Weights of a small contrastive audio-text model: batches of 256.
Rows from block 8 of the audio encoder, named by matrix and row number. Rows with one number belong to one neuron. Each number is 500 + 25 x the weight over its row's rms, rounded and kept within 0 to 999. All counts start at 0. Numbers have three digits each. After the name is the row's rms in percent of the matrix's.
# gate: MLP gate (encoder.blocks.8.mlp.gate.weight, 640x160), inputs 0-159
# fc1: MLP up (encoder.blocks.8.mlp.fc1.weight, 640x160), inputs 0-159
# fc2: MLP down (encoder.blocks.8.mlp.fc2.weight, 160x640, transposed), outputs 0-159
gate.320 060:479474466484466496505490467508522478537545516507522478478470473530490533508530485489533436503514506504495501500483445492490571498524493468515528462505477485504537504468511537531515473464507499507495481495527531458471479510492493491505502522487543488515507514464527550447507504474507492481528548514503464505486546543510486469502484487506513509491514486524521561469576523534512524553493524511514541513526520493505500518492483478487557517504478490505496529498478517497522492514519520
fc1.320 068:413525453478508487515498469513502499519537479495521514481479492479492499500514508492514498494482457552521496516480500485484505491510517517513501547469485504486505491463511521491517456475522503503484509505487520520503507503558477493522464488549500500520521508415451487491442495492519505433537538499451489518498503482479519485534480492516507505484535542517491508503530498526497481477500484543477518520459400481485538519472507483504502502467505521498505522484495500501499535503497513
fc2.320 062:443499511487512531467540506529522505470549508473451464473485503498465493509485490526497488538484478532528502526519518510505524514498536489474454529532482512521487470537502494462526488491501477479476502491490507513537557527509481490492431488494457487528530496437494494483475537462477516523530498474509508538490500512519496507489501497528504511512517511482530543504494459519478497513481459494504521514558556520518519509489500531482472497529524581526530511492483499532523480492520490
gate.321 066:531566493497524503481500500489523502541480533495512521475520520505490516494516513498520486515510502570499480508530453504502519518520512488525505494510492566470515485526512499522521532437516517501459503505508532486422528482491490488516508529474537507545492478448517557532501541492485485507514488489511530547493515500516511531520509519522515519522454491455477492501537476508540532548546439515490495490526481506521511474509508478487494523510519475496516508510477533485476509517473543
fc1.321 063:464474529506505456500469507524512523492483512499502466496521501493503530498470497479506478512480485458493477490481464513485498504489490508503488540509479529531484461494523572507507523518459538510473464484527519446552511538482521489489522518464511501464499481471486498489489515552507483486513507533478466480508524485471532509491464488496473485537489482484570540463510470516508546470526516494470540452517546500542529496504521514500493517469515498465448498474495496562502514477471474
fc2.321 056:510506506502532503500489492485471491509500461516494486532473463462479497482505495497519578527501508485515501520486517516509490500510461475493465505531486490523513505488548508480502526508487535513444516478531507458521508538492485523498474544430521512451497509487476483512526505471482513541505466492514495471463487483509511508490478504517494478501455524448517520473470504495508513513531389490546539523543486516461533497464529512518507490469495517505491528509534492489516483483539505
gate.322 047:501521498488457457490481535511491497513493516485514505534513507521511523509515477467516474486553494523513498484477522515496531491537517542521525500481468488452491491522500546556481443459526530509535548457513520475531479505528501484478502488541497473547483526476501509469525537520515516474483539497508511456487505491509509493519468500489508486511558527531507489529454479503506528495502491532461482492501495488433528543460490520484509531519521476508512528472548553503528530503511512
fc1.322 056:526482453517525534491493490476509531493548496488483442497522515525515522522508508485496488509525531511488455512489556518515447507475543480511516505513447495513498450519526528500503483492485549479518557456455520522512545501467507485467490521464500510536476489495535511493500512519483526506529509501500485469506547531516482514484499508483518511512509447477455461490495492494531511476482517524515491537469460494523536492531498465488530493530479512525470538542473485495491546511551486
fc2.322 044:496492515454509476480505510492465504530510546520505469424555513520470419526513520468522444501495488473485501478492499516528497516522527505501437493507476500524499499552504477497495495510510518472513516497533526518461473493506492501535486518520488499509519486426545529440522484530516470504503489482519489507519466517529507483480509495527502505519506516429500490530491546497505495479480533480507506482493447500547517474535526495501520480468519513510520507500524509501491536473482503
gate.323 063:466532464486466529497541486467496482512585491512498534490501490496519525517498506503487494505533490485521519502519503499501461508509487479534516475501558504445503491518504484501514490449473533538502534498526536542436525497477509462441484499485510484516522501528467513549463564518500507529520512549539499473474499467513496506501493497481508476476500523497520510489510524516508479454525493526521500524495506523531495523525468450484501510531501514528479528529463534448518489511485509
fc1.323 058:449490501518478456554494486552457536500532439505501512447493488504513494495475508473486521502531512556484521525525524529485475455499519489508493486494510495514503479522475527545493546516510515490477489461540479490546509551481474484530492487474538475490510458480439513463447524514484499474486536521512535517490479469451484523498505491525509509486538480508471523514523513507507489510489506510515506483485571500468510458461497526495485518497505496478506502470479493495502539508513473
fc2.323 057:495499486495524482500516486517482535495519512473500511508482440473528528502502507472495497521430479497487502504480517473506497529503512520518454483490498477501503532524554497501503510511507458493501497471565452509474463512532505464513470511491468546540537488478438511519493487512491544499503492533497582510492489528482515500582549515536481487509501489495474471496481490478517530529487494505488505486486476482497559474485488495490496513497489496513490458474541516472549531490519538
gate.324 061:548434553473481532502488526488529474494496556517511502482495508491518486488505517506495535516497451491485480478447484491492511524512516470518496484497509470486493504518517506496513560472520493516473471492521501516503489487535504468521531532451538530554495532541489518466499501556503489508511502508505575495513517491505516503485486530459498513490537511487496492507533494517516585501520506511531514481567521504501500562463492491482532519496511487483450514500502533495482483513485487
fc1.324 058:515528523520559493500509509507468517537501504490495507482471512501494524498492521503468534520466539532499500498474544504480505497499484531501509503462428517491462484525513477549537517453519531494474479444508505468491542501547488484497496481493517518478539487515486523479504513424543457467518505491482512447488515489501515484525500519487513486503488523501495547532484453460512561537502477498539526506490502516463493512500511507475510544481502561494510480464489525503515520484495531
fc2.324 052:475519487488521483516501502490497498459478442520461518499535480493487492515530516527532459503527516504522509523506483513539540507506509494507503525507487500523488479462510532451488481488491476485541485489535509510543546513524522511493503512555477507536508486512479475469536516507473500496486477452509466457495466462469465485490497523483511501477415486510490487482534576524498480468513518469489507498535530511460459496534466484479477501518519511480529479502533509453527520521498547
gate.325 076:533482499498496521463450497509517540487542506513460496525512505484495512470512500509478525469529524446493518520518482516493518483488507492518527466513447490502524521560520500497509470530508465495457506453451538531512478514508507499470500509565517473489482480479445478479501490585497509483545502469481521545496518558523488523530505505503531528494555487469479498545444496486522505514464502520491475507490528474480471506509500518491492498523515493535501497487474513487496487464498492
fc1.325 084:441396532510478487524519471496490524472531489472526513510505464493505529513506503506510467512491531535496537500474481485488483495497502526495475508526544470520491526498462531521515465439504488473509506515510511522506437531544486497494477489496494484512484498475505524503516478488483514525462511485504501480493505511476503531499540430506473506491546504513490452532438531470526451473472487487495492517503506536531501486455502507516534505526502542505497477463484496491501509505464475
fc2.325 078:534536503514481487525512495503497509516495538470530521501533454470572462491510512530484510508478491467520494522480488532507508503478477467503496479484506495451518515493487450518482497461513554493453510523502518492448433482508494534500492494447532543568501473552511540492514509499510502493492498479494517522499468479504497500511494564514507462525520501500515507492493508452494506523503460453524476470466500538523509486515494493524537522505531468523481453511448504498492488491484488
gate.326 053:544500510504508530515506506508513511478529480489537507477478500502504535475507498504533543525486463527460476507483569500530504496480532520491489508493494501521497470505471490533492488505485554500577506502517451491486483491502518470564496535534499469521551485536460492520464477470498502475500543516505552505502493490479516506503512480512529484475526488484497457508483509533497501500488456519573491547457515480481501469469521501467527501535527522518526522463505530493529466519526500
fc1.326 055:543496522485488512446508494527485527467451485474484442501555510487555488509475522529517490495487534485513524513489502502494537478489508522544487457524487476534504530560456490549501506491513534504502542511469512500505517547496487520536468538441486547493493492502441507500501488521478471514495453480463495479524503505497506511512498474527514486512540518497501493552448469492502508524506470520551498501490550511547474502531498490489508494527495524516498503476493490478520477513510470
fc2.326 057:486523503505480504478474517467469508531488526495505433522529546489521499520501507523491487486515498489490523514517518499469518472518488498495518489507546478483522507534507500519488489495477500539528534507505481532461521521552500520493472543562483551477525484518484440494526509537473505516507517519512558505465494516472525530532493511512513500500509475476471508522529480468498441516475509511420498519468513478516457456547478504498474504525466495496516478500467459464512495478475540
gate.328 195:468517502493481500536550508515563518530492528431470530462473481552541446508480501523490455492456509507497479511514508537478505509516494461501494522465494513499500458530490497505489445453485526496527485488525474535481478507493532470491484477505481527500533493492506501487457509501491494482489485495503521528498520485493543543504513502499465511525518426502461470487488455512506532493518526528480528514525480547543534512497505506493512512521482548508477520461489506525526487500536510
fc1.328 192:449509468509498496480532466503488510484526572478511507506536504490492479496429496480474505494480538533490502525484502523496509529526500495502483535517529496470546487508470532476507436462490497478501485542518525476470468554533485529501455496521473494546509486487544476484531510506533517474501514525500549528487514507488513511494487419456477468492528484511482474471498493499511546528521521502501481509485488528497536526470506478507526476537505502489503499492511477529473527458518483
fc2.328 202:489479520499500465491486500508436509495504491606493492490520542442464519471512474499509513489530493458501495486526476467510496519505503525532543492482538505498473552530517495495486537535528501489521528476487533472535541484491451500492551531505514494477485470533490521528529518489494486536484528521505477474481477495531449485487494481505508469502463536503531529499473519538526434493472472492495479516493508478489491500538493503483482500501502475490516487527494534510505476500449507
gate.329 050:493506531510468473505498495508512502491506504489536529520530502498508508512503488493492568497527498503542514535526513533511484463512493516499493505483480537513501485553550452568540514503531488496535522513476502482479471503532478467529529489507544547505516477476490527501496510469482488536512510508517518507545474483487522548505498478488500504524532465503541472497468474508540477505490518539466487474514511510540481533515458492490504529534513533512510533479499530542521405525485506
fc1.329 054:572496466498485512502497478508525480507466503439535537460501490461469489499511481478510491521487537500472511505496548540502506535501513501520492564501443520486482449505485515513518474470490511485485502519483487477483440476500489504503485496534496477460518485548528478498490481526480522510492519491497495535484492520505486502528494501512493488487493511480540469519527440520499531449482478505496507538496451508529541526534534468502507496486477494468493542493469513516495562503530553
fc2.329 048:523519586471467501530489462518535483513511540496521519491541508505526525506502515478497452485451498522465460509525479516470511539484456510501515508466498484521534509471478442487498510499498495506525494520515507513520523493519500499490490504494528536494475516522535474555506478503481479479461492532471487542501520496500532490463514526521480485487517474479459504528573533492479507504470558507496466491443498481518474506493483508492508463461488500510503439523512472469489525513487516
gate.330 055:548468533438478484459512506513473452531537510503484514527532486483536526483547520458527508501519497507516491510515538510513553478466526521531525468476476493488494498491478512503515511502489562526479509452450528508563530494566459498508544485515487481494496479460503500507535478543523511498502475511516509507536517518512492489472519524482513494504503505512564493521454462511483507524514511521487466519504472483521500451492511511480493532492476519494539510524513507492493496525488536
fc1.330 057:545459483449506476492512519514471482484455452533513542493493530546485473511496461495501527511488509537510501501496487504504557539492524513473525504495451462508443500499446468526496467520518445480564519534553489514498491460544456493539492471464494517476504479535511506514487510520494490507493482451510496505473513522501482512488494465487499507503536477511534514491472475461459516488519523494495528478507558509507510497536481509512508523510474469532494499513527525491483479497523504
fc2.330 053:488465496506530503499483480491497489511472449478483462485526515484504492520514504508500487507502483527508536477498490506524420481496493524475505483535475473488536484467532527477486483516473482467488481496473489497495493517457506532513517498529449450471553490473519472484463488534519530499458498510463457487525482539459505493502503460490492495519522514566543529480513466496519537463467511510472468498498495482532520459531559525533483508523479512481478518494506505542512535536495532
gate.331 074:565497526475459502499497532520485517448520492516513501480470501481513521530500498502516545473504471495518566506482518478494530488504505558515496530476556522467455546522491498535485486484492513521491491452477510543491533527558554478505512554435503502506498484499458518544522517504484479491514519523513491505511492497505488502495481497519464500509529514517503515498471493493516507522516462506486518512528558500433491502505459524493470544503519510491519500511496503475489459523457487
fc1.331 073:522508537507514541531510533472496538486471535493493454483496495490426483537492470497478472497498483460463489523490499537454433495537500469494482499484518511504520475488499477530525571546464483511560518520482491526475549469553502491492518482511486478526476499557503500497528449507504479534547488514495526502517512475496515487471517512463491516505488510493446446484507500523509494492499515494497479472486477504500493489500515510492519539502482485506492512466502522474481494465506452
fc2.331 069:441578512515538516522515456528500471490488509502484493553550504487499488502505541543518466510495484470498501534515527504501518515468508494465490503475501516518503477501486482475517472497514498500459538451565511508498492530501527496467509499490469526537488486521532485479495535505490497480464470483515497492469501507532497540526517487516445512519467480535474481500555482488457503497483557479467496504472472496497483499490450454507472511484500471467513479488475494473527555481520494
gate.332 056:499529535523461516500505504503487502525503495510463475494492482500529501497531534469538427541485532533520502509524508553510541470517472518523474502527460503511529447503511533515518533483536503487479479494511541526542545558521478466492480511574476509482485508493480507551481489484520505512521522527485535483503463502533503531516502507533489521478498515462468487494523514489509548495526431506548517511525458496533517459517485513490511498508485514527528492497474503512498502520487493
fc1.332 059:495516512535517507500502496483471531504507562502521406502483507501519516530507508527493495492453546510469486520535497509465538469514492524533506486497539495472542521521510534499509479466496517521499531524546496503524489507525520526496493518546523522552506483494550510525544518522495476512488471478505497439506532496521509497456515504512482446508420485515523498525524469485499502490481463483454494513522482496458499475490524481506458522502514471512517487506471507502497515537468485
fc2.332 048:461498483493509448535503514503503532461495536482493475521500485546499511522531456467512510448484516475515453473461508487492549504506498494533515488530482550464469465413492507508492505500497472527494502508456513529521501506524522516498488493514490522509466503526512515479480510524531464528500486503498569490505506481529546450492504490465443479473491514501488496476502518462491520458495487525491564489494517506500493480501478520518479471500484443501480464506483486539525476474516509
gate.333 058:543532517530540515467446513514482494504449496506511516507536500533515492481551502491487553506463517522498490525524517529486547469518500500539497487490455498504513483531497539534511512523571561508520531500516505471508472482500502506488498511496507490485484472502505546479458491513513522437510502513541508491497509484493512492508522508496522465509518523497469507519447451520535541550502463511482491520502525483571495528480515491497476502502523486485504520493499547474524481515538537
fc1.333 059:488443536462481464476512511480457491526453541534529518454542494492525492506524496508507466484495526530480502516546498516498537487555522512490506482448450449504534507512483517514506501457557490503482484496503498507517534513498511514498461454525491515507523490477512474496534511475482525457509531520513573522511487495498508452482489518511491478508495474498479479525493497475488494518486543523471531453485497532475477493546519494502467443508496504524521497516513527505529518509485466
fc2.333 050:503509483539482550481508542451479472535497525491498496487490519538501517513520511432493502494504513577516512497537490491498484510515467513522531538501544527505493494537485478517512478482496519487532463539514456499484504521488497517502496527478474467544517525535519492522504505501502561519501521499497532527498541516507452481498474504472508502483526506539486520505512519489512518488454547487455473498435524473478476481501475508530458450479514507481522486475492504475440465498495476
gate.334 065:568532491483469474464476496512507482532492518503505490481542492475537505480537504501511548506494502484480504475464502488487524481479525519482496536500450516504555499484515555490472520472519521531495435480512484500537560495464524529547488504536478488504486492486504483486494521492513488516538499502518503514529508475507511499489492487519495502500478540474510568499414507495528525529511506528495506508546560489455504486507494473491491491473522460529521501510505539502458479506529506
fc1.334 073:532522444493482520520554537515470476507527490505497420503482475488515516490479500491517499502532479513483494507516472493503508516490489486500459508519432463551477471503518499491509526534498533508476515441531500470516572495557486484507518526494523470489512464484439511508473492454476510501512488491510488505490508529516483541522484495498495521515491508476550488475519470495503535526458523510483446503493546539530510486486525514503512529502502509505454522519549497490502519488517476
fc2.334 059:491468490567492519513526515488506496486475533487467507536505483490516528490480500513505528479496465487494512474507474496474543508471532479528507475537519464489493499527525470487500515509495419471536500527493482530467481437529513493478513474493491521529480492532489523540507471482489514527469534513505467547539517535526494541501488495482484495506487469514454526489462495499504479518473488512554472506483507490503512519489520524451484494499513470505498516482545498543446430498485455
gate.335 060:478487522485512556468466514491539501508548509514495500464524491524459516500515531510508490505500501473480507506471521493480472491511477531467507536561503467536507516431494528490520450498489531526480568464504470461504487502496499517470541471527514500504517558507522489489517464524525514541497518519475523500509532491502525513516502500489526520499517509531544487519487488494502503524509509531479508529451450490466479492482479449490526452499512530548539512492496511541524502506503450
fc1.335 068:513494488484482523446478518518482490555503501512510470469517477493481500505497513492491485498486505520469495513496504521496447487497487511469502468545463482498491478432502525498513535577501518466504579513441498405524487511484493496473522490491522446467501520525494488484468526559501546510499493500477488531516497494488506530514502504521535516493454486514542488496526491499493517524474489488506483491496495521500477474498555512496531511498498497523501470502515545518502553513486482
fc2.335 062:555463517506493455502520495481524522524492513553527557450470483496502480514482478501490505491473506486486443442503474477485495506514506508555475457482516476509489509502495502517512527443485488509475498479506494489510506471487485485457495524492502482484527489435496522550507510485514461493484495496519530508499497518532547498515547511516510480531510490487469536511483516494519515439533448485526570506509473479476549478497489512474468546510519527510471486512517515487484480517486531
gate.336 064:542511511456466515517527515501500501515462519511503596459511501512478513489510507513524477500510477559494522480457484457519553526525519524517521505459517491514499502507514500482489522460503530490462481485521439483492511498488475487507536512482495487493513475536414488472498499509468499530489502514513545513549479481485520507506491479490517500502513525542494546470510480480510518515532522496537505485515566562483527530514497503497501511513478505490470500492528497526517478530481522
fc1.336 070:563463539496510469453489514484488505496525516502479484502490525487489518496503492477499482493496559520476513528546524468536509515494540535479503496485497504540487498493496477528510516496506491513526522500475499530459555489478476513506501484550516465537476494482592499510469515450516473506488492509512462507493498518515502480473496500468480526518536510508484509548495449478471533497525503483578520490488478497488510536471462495483493501497520487473547494487524485464522493514487566
fc2.336 058:528488479499514486498464453485536525471516495480482465497482492484562525503489501483507493475492538497521547516498491510519497519510474525485472567454532473513476485495461516485481498488454496501565504525469452479529497515499501532491483497524486466496485467506548492491521461517494532490475463502444464472471490523509508494491484455492484484517490484551490535460496527495517499501499549527468538529532457533475510479514479529487525486516499474521492499534545506507502508495512556
gate.337 048:525513501486442512440456503473524506491522528533510465514522523488520509544515521478522542519512498456509518510520486557527545516512496506504500495477502522444535520524517496518499498507490477503536495483507510527532522563536544482496506507539515443567484471485527471498505502495475468506546531536509474503514492494517506460509486518499460522515529543460561477512461523517500443523489531516498505510467503481528517504508496493479524500509530525523500499512511496489512472525488496
fc1.337 048:460510501498495530509484502535495473533507470554512539560519498472530516499483496514534482500505479495518494491495503507489484491485527506496500417513546491534516463511484497492517497568574495484452503532539515460467492450504496483569509497531519519460535520506516517454512489510496450481512520500474508501526510472476519497520500475514518496495521518500523535479465496481511469510515533520446524528474527498489478516521497499492496514515508556491517496488507489496487511510558481
fc2.337 043:449470511479510428500482489493505533471464521515467479516488504515488496506508490515499495468489495501476499457504501503512491502482522506522493544497477458480526506479484527457501463530500529486491506486467477502532488507501553499511517487555481494492470517528503471519532491506529512477484508548513518456470526532467523471505519531503486501474486486490518515488479530438521504510470562532519539547480537459450508503493493489415480482513499478517546487475485490508537504493505462
gate.338 191:510441497526496467518529528510503485523476525497495505460504512515529486489498468498494498466479524514502484395520446524508519498506513468540522485464504508503526481555525562518430554502526470425540494487526476507505508507502481458488501523522530502489489515526522522493488530515521479508426551492509503514505524493501503506502507511492487506500496480497468511489479487530532471520511500514550517497499532535527496473535495508484486489508474477482504510520503521486522490492485509
fc1.338 178:484525503474490512498457492491522527469507488512483508506507478519483506513513490504507507495524506483509517557476569490511493485534430517431500479529487457512475519429469448504532496520515485567461534499504540472486506492490524533462521503471493469540514522521493500514512528469487502498553474503470467512493493534529497486503467484494513514509538518522551498504531509461476520523501541467451495507494489494466500513469485493509530492518502510504470498459482485530503503504483456
fc2.338 170:532488461503521497494512487498483496535523525487507470466500494479529500507525490544540534493499539509529493449528477505524501490495528434518491492496515475478528485517518510492421546534472490437534493501494479488515509531494439482510501523505574487525484508502512519495478501540498477496427571477525475484491498490478438512493492456476497495475487488479489495483520483523528487532496491487529528507511479504470500484546517505483539504519523487518490465515525487497494516496517496
gate.340 050:505480498535483563495469506518472507513522524517499529520482487511506498472512498495503499534548384496511485496496510522504456545488535523517488451500500460501479472507497543500503534527516511511511522498529490495495505477545501494505553505482524500493488515549433490553484495464496496493513498524496518503511500481528501497542492501481514528498525473440522480511494502515525523483518502518489480520451502531511483442515537492481516528560507457466495518494520498527513525496511505
fc1.340 047:502436422485493543472517512521510500552509497503487473527506522515484487524494511499496475497522478512491541475500463515486481506474521547517500483479497484551473533516482504475501501507490503497508543483502511531502547521463533469489514554543545501463493444493490452498487518517514515489507506466474534535504515524488501523528493475507533472497537482467485464519521514469489510503505482518457465471486487560544507484477483519511457512504507482511465484506522509525505459491539460
fc2.340 052:536512511464524555537507480486520529483480506542506489526504502485533475501500520458502521496454514520513474497495493531541489469482504524483501446475495557500479503487515482479525539491506527528492456496504489505525494494419500507493484494538520454535486524530567483419522471505493515497480529517509524497527489513526500515470516517533502527506512521514494466455524537501483514462518550503498483458530468508523476497462458510503521505486483502514488500506536527511507520534497482
gate.341 061:496510434514494524492528507476499510539457568522512512514528474517483486505510491490512493520459529485493490486480517478490492484516518486522509456515521465494479523513516580492538571541530464504509502534519487444501510521500492459534500477541494437507495507508498459503476501485530503515535466493510542470509534493536510487508482512497503504484459516514496480516534466520509512521502451521526501507506433516550494474486515492510479514484502496492506501523513533533488495538531530
fc1.341 065:509534569516500487535480496497520494505458455498502505463517477511490509491528486508514465486504494528499481532494452504451478503499495486509504448502461455538533501494509518505536502522473510502450456505554505499496542454503499502513524517476511525490453490527516551549525492489506462495516517544483495483512509506481501442491487505507531494506472526521470488516564471486494512514475507470504505528498485483540492425503507498482510502486484522492544521502466562503515469486485520
fc2.341 052:497519451500499490535506506466507495520507503502497515501513490531513477524516480437473499488526511522498467498512510480476527532536473524462468488496503513502463511472508511547482496417505445512520469498516508500509490488491499490512488491492518491472484506520494516498526521477492467473467447552466464501566503543521556487509479489476469459502494514496494500474484457494527456448494506548460538449518551515462519495474519478533507475496464509490509522486511495480494487485500475
gate.342 058:516499518486495436494521518476522507514507543474510505498513468493526489513497491519505529511474506462483497528500523479505502491525545498540475560470515512471500510572489503500499451495483451503520468509539510513474491494538503506553478508525509508480525485528487487558464470451523479501531518499521475477474476535488527491493486532502478484500461486509458454509458482507508465551519444520520501519515525530534523532480500519494455513519494463546522526498499532537520500505502488
fc1.342 062:515480485463489525487480534528493527471519503520497457515469474484484467527480515495485524504508482446506509511499511538512486481510506498480503496525480500526489515498486492480502477514518491475477574486528510514544509552497507460482534472441501474442489497498440497526517525471488512493470517487556493459481540484543498551492506515495491501492497512465544515552477471495492527523539491520490508517516554496524471497482474512485567512529523502534463501501515505499491531522552512
fc2.342 046:521498492520514493510507454497537499489538566462499487513521507483481506509522498490507464485476512535510502509497528500488546502479517472485498540543475498494501495552465480459529466489509502508512525532478488489489517505475498555486484438495471505502468460497505495504481523475477526481464499524475485501477517463508549528583523471499466519514528492510506491466528505512472538513515537482450494500488541519464516560461489523505494465498494447508525463505487493500530523514511461
gate.343 062:503528455535484537518500492461527480526523512486498524498504475529524465493518521462534486514504492526513521473478533510531555501499531527506503487523441485479530493545507532514483461423511480505453480520562500503505481524471504503528458509529468508514546533489487505480501453527484516516518510524513509475513543510521504521524500502507504509474539516481504515508528519497517514545514472535511522522534506482509525524502508482475505453536532494521514537515506498490517533546519441
fc1.343 056:537506506488477499514518518502487531453433439520502495494493507496503501522513473487494484511504446504518489516479464506466468506526519536474471502511546488500455506455493492506538553552476496501499512513478529488486484470507524449492512486461511522458503514517509507516487508552502488552522496468482481529495498493534501473488479531484488470494477527451470443496470529518489462478468445490512498490501488482550514463496459472479499546507490522544482503504520493525494468531507506
fc2.343 056:512469478490495533483511533488553509498488490507508480530487485528480540488497485503472513483462492485468486517483460499506487513495507533505506476494478502507530518529517521535472579542493388479475490505478517521481444448550500513463515521499500452519470521500510534533502483513519499542501530468508515523534518521492497485466483496517515494501483561518470492458454488500513487525489444487500512500505497506506508508490498514512486491495494480488500500517488558477445515500484525
gate.344 080:481510456481492509480545526489523469502520494477508475505472517531509530511485498462498540523533493527496487505445468500511494535521520499535507520513479505531452513519500507505508500527526482513521454509543505486497527510496477515509503521484494480551510477436537499426505524542485509475499506516501477483496485517520482479508463474470526512491582530501479560491551520523507523486481550529530495496486466480507505506490499466467539484473518551479496534512518484500475487501541517
fc1.344 075:478539508510490436507431522515527544490516465522523514503468494515495522483513507485508507518507465454497479516511518471534462457498552499469507465537510487491445506490486503494496483586520470519470525474520520505496488468501528488520485495463474445445507496484462445470460495518510500501489495485506497472489514512511484518491515503513480540474530488508485530531496513501518535496479518502474478528486563489496511497496553485498506542508478503535482484494458507471525523496508493
fc2.344 080:595501464498492532526525502496508490491567508533523536487502485519544478498514469485502511483522477534485532502501471495478499533509508484489511506479475488546482494535508483560498501484533533491518477496495513496478490454480479525489523512492501470479481492491495506541485470456482496503507473490475501514584503530510453495499475537512515478477500520494453492497476527526517510503507503522548474519499510529491525475504504496506515513481501466514492501498518498507454459490505398
gate.345 169:454493512465486493524509485484509480522470513510504512511521495485486521502512517506491480506508482465508507482491488508516516496434513491475451435502493514479530465503490481505498468559512488505459489551485516496507474507473496489533419481481519509515478487540487516513476477499513511467509519516504495526527529491494531504482496499511524539494502498524535499509536534518509533514483539502548520408535579529508460536511511485483494481493510501482507520490469482443458515506473512
fc1.345 175:428491518468487490493529468476492470541507563519497514471495482468533477492493529505507486519452525477507506492487500511528497555532495498461541492507539507472521489498513501493500447500521552509497507536469494478537482526473476508528513502518507517517505514568527498512488509508490503478491490502499493520517516462487518466511486481496485498532473523513551514502501549495490525494496515493551468524508543538508513541531493462497501450487502515440493515505493464541492499501428475
fc2.345 171:499467534475489456512539487516513477495522546500511520465517474514504487513504506502500498494532529490507504490469501530500497498499489476486454513490491498523532470493470508497494463440473548501522452495547517513487473516502488520475469477506517506505535478510510526458460509470528488458526496454500508500529505475469557463474467479503513488503482493527539508511531472510499535518511544523526504451496492561537519512461500492565468482486501530463458536498552498498517511500453490
gate.346 047:531459511475510497512470513520520512523553518543498490509509471491457514500540473529515542510510509533485488489503492524521511469525497523506501473475465445553463504543471471548488492505495532486568479459518526480541514518508526483479569524552476533528497507515475498542493478476533502494505539492478488501508471508512528545488499480498487481514487510467495543503483506451519547523482506520472503494498477522495469502512507473489534532521521474512530502481547495500493523480468478
fc1.346 050:482440502521503520505514505524514528512415546477509487501495480516471529508469522452467480503474469515484505523529492507521531519487514482530547507507531474521518521476504457468497455435485437504525519522505480532502494484489505455497517508579495482475471508499475484499499512489497524481484511514474466525483497495516506521491506499508495483489506515469502429499448476501497506494519499485492505488517470541465517512540527517504528505512509508478445483462503452488460505491501526
fc2.346 046:454490488494508521507495540493502514537488502514494523484482467536504499478511505484513456482498567522490482510477490499500459516519480505477474463517503533531449539496490486452498534484505466505490506512510465495520527452488480478459524510500478427461531500498505486465489500496513486499493477493498424491485503542511470532494493479460497495485547521500507536566483486497504484486475462500533492484509473494523520566511554507526474475544500500504499538505471513546512518482482489
gate.347 052:531487517541490489566484504488524511530485511504506533498508500525461522507534504511509503514550504497512506483536504510494458490492547533518538517544504460493496510548487526507516524565480523501546511499534499514501484536493551469507546501487479480468550472553470469489490470467481508507514503474518535520516471508479526500492487476491499507525515501550506454487452506530493499520523485505500519518465487517483449540538505469493512481522476493532481506496536555513535467514517516
fc1.347 050:549498489514474558519483478481521473474459494484510525542491483499469505543484501497485467509507465455519466470444469544530485522496518496489487484524447465513525465533513511513491476472516528473436546526532492474511517475500510492534498520504499542526451486548480500526501487477482479487487492499532493525508527487485511486539513523476519507501524485476496491510542519518519500479462453517491501524505504514452498458553500495511526476504498530495490526511472509457475537497521460
fc2.347 046:478511543492461448500482504478499485505491510549537492510491524497504508479486455472441505475521501461511525489505478518486456517507510471545541431473472474514510494533470497517504417515520487473498473477475537551502507513490498466494486499520491530514468506552553513494492477473509494527508508474509451490492525500507486471482483462494505492508523490479473518526511507515494473491535553482505505516480511505486483508537445482472517469502463500495469547482503492510521458515500459
gate.348 057:457457540507493473543527490540491500467509455542499464480533464495507476514526532475500520504516514528529518496501527492504507483485526554478491495506523501508489522541524516525496499499517490522532538496536497473563488504490504498494518524555509468491549550480396529518508527505509515495469509505492520500476467474475509490524491479531482510502498512570481494510447508526519480514524443520520502507520528501500470501491501502479503491521523477502469504497521525523540488522502476
fc1.348 057:461546491498483506553503485504476523536511496478503562517516473516472492486510494499518478495512474491500511508495498495514567538524535508504497549478469479504478500549519469506469499538539498503540511556491474520548509486456492472517528524552476551514489541509466517537505443464516464470469487498457503483538457475492494512539498511506517487530503525519508475489442495490500487537507514510481514503510530489510476513537516487497531488502517520500495517486482469510521528510492445
fc2.348 045:518507525517463478501500496466479516452535461499487516493518480531471503500535506506494512519504531504467483469499465457465503475485525529525514505492487514497504518482503490552520480501518459524502464502494539493543451462516517521533531500477533517527471505503484512538461524486511479524521480521471451510458524485514517475461523505493472500533492502456443532549471493495473459508546471516522503500515531495547492507497472482505475492488501472441516564500501485492539460520498483
gate.349 062:571479508469479529456505550501512524534454483547481533469481510460499486502517481512490554540492470456516520499512506500505528513528513526483467453483514524538515487483517511509493536587488544520486479526532537471483511472517527469535505489488514470477525534551491464531517510528476491524541503494487483503483479492513498477509514500499513498510511504502486473504497534455508510495495480501567527521514545483497498497548523468486464506515464500508502505513506519495530486492498480
fc1.349 064:491532502504494467516501537482518478539445503512513548502509526524505522524502469541507455497535514544484481475495535534527524489486487490495465517491489499490430527524480517503505439444491518507484542533507483500487496502519521515526521482439462502500548493506486474512474500539492483507499531528510495497488496493521506492500469481471499455524481473466503510491545491479492557497484460508500488537554468495443483530528543469509464473494508520507452518528489497504499514493498471
fc2.349 056:521475500523489468503562531461467491498509485492518469533514496543541514527491501519470496465513516525517499516481492524523483517509507485500516481494477526472507486492531513526504503520547529513469474498461514478484512461537484500479482526471461491500428508515510476548502470423505480522497481488502453517503534532496477532471490552502537512510492517507485525485492506507501489480514515486580478492509541541535469511522501511509489503523497483496501498524479482495470500533505585